{
  "model": "audio frame classifier",
  "arch": "ecapa_tdnn",
  "lr": 0.0012
}
Rows from block 3 of a small audio frame classifier, named by matrix and row number. Each number is 128 + 32 x the weight over its row's rms, rounded and kept within 0 to 255. All counts start at 0.
After each channel's rows are labels from the 100 clips, of 14848, where the channel reaches its highest value: "loudest" is the band of the loudest frequency at the time of the peak. Only what is clearly more common there than usual is listed. The data: melodies that start on their tonic, played by one synthesised instrument. In brackets: how many of the 100.
# c30: last pointwise conv (model.blocks.3.c3.0.weight, 256x256x1), inputs 0-85

c30.90 [152 101 121 126  97  87 151 129 107 161  80  86 144 173 131 171  95 182 178 153 100 130 110  94 139 100  64 186 147 152  85 100  95 144 151 177 105 115 118 150 140  80 147 116 166 124 130 123 133 205 153 116 128 111 113 122 130  97 113 143 201  64 156 121 106 158 105  86 158  99 157 156 149 119 118 129 194 137 159 127 111 160 163 154 123 126]
loudest: 500 to 1000 Hz (71)

c30.200 [138 122 152  97 142 167 108 120 155 134 153  45 128 140  83 135 134 143 107  89 139 151 120 126 167 177 125 146 129  95 193 122 104 138 130 131 150 113 150  91 116 144 105  94  78 186 170 122 189 131 182  77 158 118 129 107 151  78 151  88 147 155 148 157 136 120  96 170 149 173 114 139 134  91 138 145 111 146  40 196 163 178 144 107  95 129]
loudest: 250 to 500 Hz (53)

c30.47 [145 142 152 183  63 132 104 137 126 121 145  90 143 152 151 145  81 126 165 120 186 108 121 111 139 111 114 102 132 120 160 120  97 136 170 161  80  91 197 134 123  96 112 106 142 118 107 134 113 101 122  66 105 183 135 103 128 157  90 101 177 158  76 122 163 116 172  87 124 114 118 170 119 130 130 158 151 196 159 152 104 160 138 152 120  96]
loudest: 500 to 1000 Hz (53)

c30.255 [136 169  98 121  90 169 189 122 149  73 157 189 107 157 133 100  79 161  93 127 158 140 113 102 159  84 171 185  90 124 153 110 182 154 135 118 140 121 117 201 158  67 158 118 232 129 154  98 102 116 160 135 147 140 150  63  61 168 140 143  97 166 132 145 132 111 126 110 124 136 115 131 126 138 154  99 151 121  98 118 116 134 121 117 160 199]
loudest: 500 to 1000 Hz (48)

c30.21 [196 123 164 132 135 111 104 103 140 152  83 138  92  93 125 134 152  71  96 109 135 132 124 104 132  84 178 127 101  77 149  70 154 172  83  92 145 191 127 143 102 119 120 102 140 155 142 151 138 141  97 121 151 140 112  80  87 103 177 123 102  75 123 165 146 111 109  62 176 151 166  79 151 172 155 116 167 143 110 122 174 121 107 140 154 130]
loudest: 500 to 1000 Hz (60)

c30.177 [174 109 132 162 132 114 174 143 148 127 165 127 148 147  98 122 113 132  99 144  89 125  84 150 124 189  56 164 150 114 159 130 121 120 149 145 110 108 169 131 133 144 135 171 163 133 139 178 138 185 110 147 164 172 141  92 109 128  74 160 161 101 129 116 112  92 147 133 179  69 105 120 117 137 100  64 152  77 132 151 149  96 128 113 158 102]
loudest: 500 to 1000 Hz (49)

c30.37 [151 140 113 155 144 137 103 146 107 110 168 112 175 123  94  49 106  97 132 117 115 155 104 122  83 153  93 127 115 100 105 164  79 114 184 106 160 149 138 124  68 115  88 145 104 109 114 108 172 125  91 102 135 120  90  68 116 114 102 112 117 142 150 116 138 193 172 108 124 124 172 117 112 136 130 149 176 152 147 148 143 104  71 183 181 150]
loudest: 1000 to 2000 Hz (45)

c30.91 [163 132 161  86 180 176  81 100  81 134 161  73 165 127 112  49 150 145 114 111  68 145 153  98 117 112 108 122 116 155 174  96 139 165 170 155 144 127 160 112 114 164 107  81 123 151 170 115 121 119 129  81 138 134 108 164 103 104 149  77  80 119 132  95 138  77 154 133 204 110 169 114 172 108 118 124 128 133 134 234 158 151  68  85 136 133]
loudest: 1000 to 2000 Hz (41)

c30.154 [105 164  86 133 175 152 111 191 110 157 106 120 165  98 168 118 169  34 147 113  79 125 136  93 123 206 157 133 156 130 135  98 120 164 114 122 146  64 187 150 112 164  80 142 108 162 117 128  99  99 131 188 133 147  72 131 115  74 115  87  87 169 141 193 155 180 105 140 202 135  96 121 117 125 162 135  82  62 148 159 140 104 126 128 159 171]
loudest: 1000 to 2000 Hz (43)

c30.244 [131 173 136 147 151 120 119 167 120  57  86 119 144 137  89 125  92 159 161 113  80 105  96 108 179 134 144 140 116  89 194 100 151 134  84 138 138  99 122 199 172 112 151 130 151 107 185 106 111 117 136 135 197 138 129  97 133 103 127 216 116 147 106 142  85  96 127 124  98  79  88 118  89 151 138  75 141 109 127 148 110 159 124 117 153  92]
loudest: 1000 to 2000 Hz (39)

c30.168 [134  84 160  90 164 115 151  84  99  98 143 172 136 171 105 158 151 134 116 102 116 111  87  67 196 132 101 197 118 161  78  77 158 140 152 144 112  91  69 140 177 123 147 150  96 168 158  54 179 136 172 150 124 108  81  87  77 131 108 105 136 120 131 132 150 141 154 128 109 168 160  85 150 169  76 125 127 127 126  87 154  53 124  88 136 114]
loudest: 500 to 1000 Hz (72)

c30.25 [167 182  99 141  96 151 146  71 120 147 145 117 136 141 117 125  81 114 127 130 104 151 141 111 150 129 124 157 118 186 148 104 154  82 107 183 146  96 130 106 101 133 130 111 109 132 172 138  96 161 146 129 126 159 150 107 147 145 136 107  71  63 162 110 121 148 161 162 121 103 138 109 168 179 155 101 103  84 132 120 119 162 110 135 198  65]
loudest: 250 to 500 Hz (52)

c30.157 [131 134 135 106 143 140 128 128  73 118 155 163 180 121 175 111  85 100 128 116 157 171 137 111 138 111 136 138 151 101 117 134 130  76 109 136 122 146 143 130 123 146 102 106  80 136 103 118  84 170 165 130  72 155 160 148 127 158 113 132 159 134 137  96 102 130 125 130 113  77 180  55 131 122 110 121 126 100  94 140 179 177 168 117 120 149]
loudest: 1000 to 2000 Hz (56)

c30.98 [141 121 103 132 119 214 153 152 122 119  98 131 113 141 101  98 121 132  84 220 106 124 195  88 122 164 138 172 184 162 165 134 125 127 141 145 130 107 114 115 122 153 119 119 103 106 143 136 143 121 108 101  99 140 155 121  99 162 138 140 126  79  92 145 157  68  99 173 151 165 148 192  88 141  75 133 209 217 169 119 105 131 129 105  89 112]
loudest: 250 to 500 Hz (59)

c30.188 [217 165 158 135 129 124 151  50 178 115 168  98 114 140 142 148 132 103  97 145 142  87 141 142 114 125  55 121  96 168  99 146 152 134 116 131 171 177 153 171 176 118 107 142 120 120 130 157 152 135 136 165 141 141 132 126 129  99 133 151 128 103  98 128 176 115 167  93 122  98 117 134 112 107 156 111 117 103 117 136 101 133  93 179  72  73]
loudest: 250 to 500 Hz (45)

c30.252 [ 94 102 193 129  90 165 116 115 151  71 103 103 114 100 135 192  66 154 139 162 127 157 162 114 116 103 117 117 111 102  99 120 159 146 128  59 128  95 176 145 101 135 131  83 116 110 103 133 115 130  75 131 118 159 153  64  97  88 120 126 112 129 110  82 169 177 158 148 107 140 187 116 186 179 113 152 142 129 109 111 118 202 178 107 116 157]
loudest: 250 to 500 Hz (72)

c30.183 [113  96 192 130 121 166 153 170 140 108 160  84 137 148 165 119 124  66 138  95  89 121 189  93 112 151 189 108 154  76 144 108 169  61 107 165 117 139 138 154 116  53 172 118 135  74 140 104 189 137 116 129 144 151 136 144 121 121 147  89 140 222 157  89 125 130  97 103 121 100 131 150 100 133 146 115  99 110 106 146 110 149 129 121 144 116]
loudest: 1000 to 2000 Hz (37)

c30.186 [133 147  98 103 146 130  47 110  60 101 128 103 159 129  89 120 148 102 155 115 125 101 114  97  79 139 123 104  95 149 161  58 117 119 137 184 132 117 114 115 106  87  69  98 109  53 133 158 131 126 108  81 165 172 120 147 178 114  99  75 126 158 125 133 145 148 152 103  58 116  78 153 159 127 118 111 181 129 136 105  98 116  93 141 158 158]
loudest: 1000 to 2000 Hz (44)

c30.108 [ 88 113 163 148 121 100  84 137  92 113 116 175  81 170 122 116 116 122 126  68 133  85 119 129 150 112 151  77 204 133  86 107  91 124 190 125  96 141 133  97  97 126 189 131 110 127 148 123 123  83 105  81 111 149 120 163 184 157 138  76 130 102 136 120  80 111  88 195 155 140 182 111 125 162 104 149 143  96 144 185  90 108 149  99 110  43]
loudest: 500 to 1000 Hz (50)

c30.164 [120 171 126  92 107 103 127 107 198  87 159 133 157 140 155 133 158 159 148 100 138  77 161 101 111 120 157 122 124 116 155 126 127 137 117 162 114  85 127 128 122 166 140 134 119 161 133 167 183 109 137 146 155  89 143 140 148 143 167  82 145 139 141 168 176 108 147 135 164 138 199 153 135  98 150 106 184 146 151 157 165 113 132 174  80 168]
loudest: 250 to 500 Hz (53)

c30.106 [166 110 142 160 128 198 144 152 156 127 112 122 176 156 176  99 153  65 117 112  74 101 142  78 145 152 124 109 166 184  94 124 142 124 118  50 142 130 112  97 174 169 134  82 109 196 113 106  70 161 158 136 154 159  57 137  87 153 119 118 112 121  96 158 146  85 157 130  93 196  63 172 136 141 110 135 124  99  92 128 120 103 130  98 103 129]
loudest: 500 to 1000 Hz (56)

c30.22 [112 131 143 164 119 110 153 149 166 107 151  35 126  89 122  96 123 164 127  44 165  34 180 155 144  73  84 148 155  76 132 100 173 144 111  79 141 120  60 109 120  72 139  98 131 141 140  88 148  65 151 183 120 109 119 180  79  77 150 155 120 105 129 166  79 111 109 127 150 103 137 144 100 142 113 120  94 118 112 135 129 176 107 135 114 126]
loudest: 500 to 1000 Hz (54)

c30.218 [154  99 110 132  98 174 101 153 111 140 172  91 117 105 179 119 144  50 117 162 172 142 137 110  82 125 111 156 101 136  94 162  79 126 152 158 140 150 137 137  82 191 149 107 134 145 187 136 136 128 151 158 101 144 186 124 133 115 106 148 131  82 115 144 121 186 141 146 129 121 121 132 145  54 106 141 143 109 146  92 105 148 123 109 118 104]
loudest: 1000 to 2000 Hz (37)

c30.221 [ 84 111 142 156 149 120 117 130 127 178 198  96 139 104  88  79 132 153 117  79 166 121 143  69 173 100 116 158 150 118 124 123 120 186 130 126 142 144  86 171 103 131 129 170 176 137 138  95 107 109 132 107 135  82 100 104  86  96  99 133  73 121  82 136 140 159 149 115 100 126 128 136 130 106 120 163 131  93 140 122 193 117 123 110  87 181]
loudest: 500 to 1000 Hz (59)

c30.16 [ 92 161 114 119 142 127  98 138 124 109 154 108 116 150 170 108 115 112 130  63  84 138  61 107 113 211 147 130 112 109  83 126 123  91 115 150 166 112 106 114  59 100  97  88 153  81  95 159  76  75 148 119 127 128 199  86  98 146 147  95 117 179 127 138 113  82 129 243 124  58 125 101 123 124 119  78 108 135 137 107  89 123 138 163 135 127]
loudest: 1000 to 2000 Hz (58)

c30.209 [123 123 126  99 101 136 129 124 153 119  63 136  43  96 137 104  83 109 102  85 109 137 132 133  79  37 138  78 144  86 109  80 157 153 148 169 136  85 158 165 109 210 142 145  77 120 120 127 136 144 168 176 178 136  86 130 187 145 134 146 119  72 124 109 147 160 127 141  77 100 113 122  87 105 101 189  73 104 130 101  93 122 124 140 150  68]
loudest: 1000 to 2000 Hz (44)

c30.0 [138 114 115 155 113 115 107  98 186  95 110 143 147 161 166 133 146  93 159 100  93 153 101  92  95 118 182 122 175 157 105 123 154 132 119 107 136  88 110 136 137 132 151 113 117  77 165 171 176  75 184  72 152 134 111 138 186 167 149 134 145 103 150 103  98  83  85 110  88  92 123 132  89 159 108 142 121  62 131 232  80 160 125 130 127 116]
loudest: 500 to 1000 Hz (59)

c30.11 [118  81 116 167 111 127 155 112 124  79 145 128 165 114 120  92 111  91 125 169 122 170 111  93 134 100 135 114 123 102  96  73 131 122 173  72 169 157 151 141  43 120 153 137 106 174  97 102 148 115 193 108 136 134  98  92 101  69 161 108 125 140 113 130 169 105 132 132 126 181 174  86 115 119 125 165 130 135 165 164 156 137 126 124 113 153]
loudest: 500 to 1000 Hz (61)

c30.52 [145 129 191 124 120 122 125 124 138 128 107 112  88 172  97  84 202 110 157 110  71 157 114  85 168 182 103  97  95 134 119 184 106 178 139 133 129 140 167 132 134 152 171 140 114 159 128 183 101 134  79 161 152 146 114 191  93  82 122 161 178  89  91 128 182 120 173 112 103 179 109 209 141 150 161 103  98 109 146  79 152 181 135 106 125 175]
loudest: 250 to 500 Hz (48)

c30.114 [139 119 139 144  86  99 126 107 116 180  94  96 160 110 151 116 117  96 108  83 108 158 150 109 106 106 103 131 141 133 130 120 102 140 147 117 155 141 163 118 120 166 172  94 128 180 115 115 109  66 113 116  86 119 118 137 102 120 111 108 109 128 141 153 128 153 158 153 179 120 176 108 102 165 134 152 141 172 156 123 121 164 118 186 164 126]
loudest: 250 to 500 Hz (60)

c30.109 [144 103 124 140 147 138 111  86 117  83 188 108 113 180 155 129 157 149 109 168 126 117 142 137 142 155 179  66 158 145  96 143 137  62 132 138  73  66 127  88 119 146 110 155 106 105  79 124 125 191 119 111  94 138 180 106 104 175 159 159  68 119  34 113 145 175  46  64 100  90 133 156 112 138 102  97 116 121 143 151  68 133  83  98 109 153]
loudest: 1000 to 2000 Hz (38)

c30.53 [163 157 121 106 164 124 126 193 118  87 110 107 135 106 112 125  89 155  86 125  69 161  80 111 124 157  55  78 140 149 119 107 140 146 119 159 106 122 122  93 169 137 155 123  91 167  86 125 127 120 139 159 170 114  52 163 131 132 158 117 124 164 117 147 104  82 124 114 142 155 172 153 102 174 108 154 147 134 127 122 171 143 130 102 186 152]
loudest: 1000 to 2000 Hz (38)

c30.176 [130  89 166 166 104 114 105 168 150  81 166 126  98 108  38 150  95 168 149 159  96 157 141 137 164  98 124 150 165  67 131 182  64 135  94 131 108 146 121 132 162 115 185 164  99  30 117  60 118  82  99 119 132 145  89 122 131 146 163 196 120 122 142 189 119 128  82 108 173 132 104 183 142 192  99 106 160 139  94 166 110 168 151 196  39 133]
loudest: 250 to 500 Hz (59)

c30.150 [ 83 167 116 133 115  90 132 149 115 101 148 103  97 100 123 207 130 115 120 126 142 131 150 100 138 128 148 175 119  91 149 127 154 130 112 145 115 168 162 108  61 158 130 196 123 152 113 108 158  89 136 130 189 161 138 105 135  96 140 175 176 158 143 159 109 118  82 198 159  42 106 140 122  74  61 166 171 101 171 144  92 154 164 136 108 100]
loudest: 250 to 500 Hz (54)

c30.49 [129 139 131 104 144 142 187 104  64 131 111 159 121 153  69 141 127 122 149 106 140 158 115 136 128 111 136 138 109 113 144 106 130 143 156  97  60 109 139 133  65 148 194 127 120 122  90 155 156 102 134 153 185  95 131 130 129 133 150  78  76 154 133  65 158 166 130 118 107  90 140 139 162 144 198 116 160 135 204 105 113 150 164  79 110 137]
loudest: 1000 to 2000 Hz (36)

c30.194 [151 114  82  98 110 129 112  93 157 124 111 160  89 141 114 134 148 141 140 151 122 105 151 162 190  51 109 120  75 104  83 143 168 111 132 147  60 150 155 122 130 180 161 113 161 124 100 163 196 110  73 115 124  85 140 157 156 103 151 112 195 140 119 169  86 132 143 140 127  84 127  90 107 171 127  92 143 123 170 104  80 172 134 100  60 153]
loudest: 1000 to 2000 Hz (36)

c30.254 [203 159  79 132  95 132 134 118 144 125 113 107 118  77 114 144 144 105 134  95 110 109 129 167 161 115  77 104 153 119 148 128  92 106 127 118 129 176 181  98 114 100 170 145 115  83 170 127 138 131 195  76 115 126 119 120 144 168 121 107 136 169 128 177 120  94 156 140  71  73 135 129 131 177 118 139 155 140 159 126 151 129  91 135  98 121]
loudest: 500 to 1000 Hz (53)

c30.105 [101 104 120 123 149 121 179 110 179  70 200 145 136 136 154  97 143 109 152 143 135 110 147 119  98 140 114 164 107 132 116  95 146 169 139 124 117 103 132 159  93  91  97 147  94 109 128 148 110  76 130  81 101 104 117  75  99 160 137 133 147 126  88 124 135 133 163 107 137 122 154 137 209 118 136 148 193 119 114 100 110 144 129 116  97 171]
loudest: 250 to 500 Hz (54)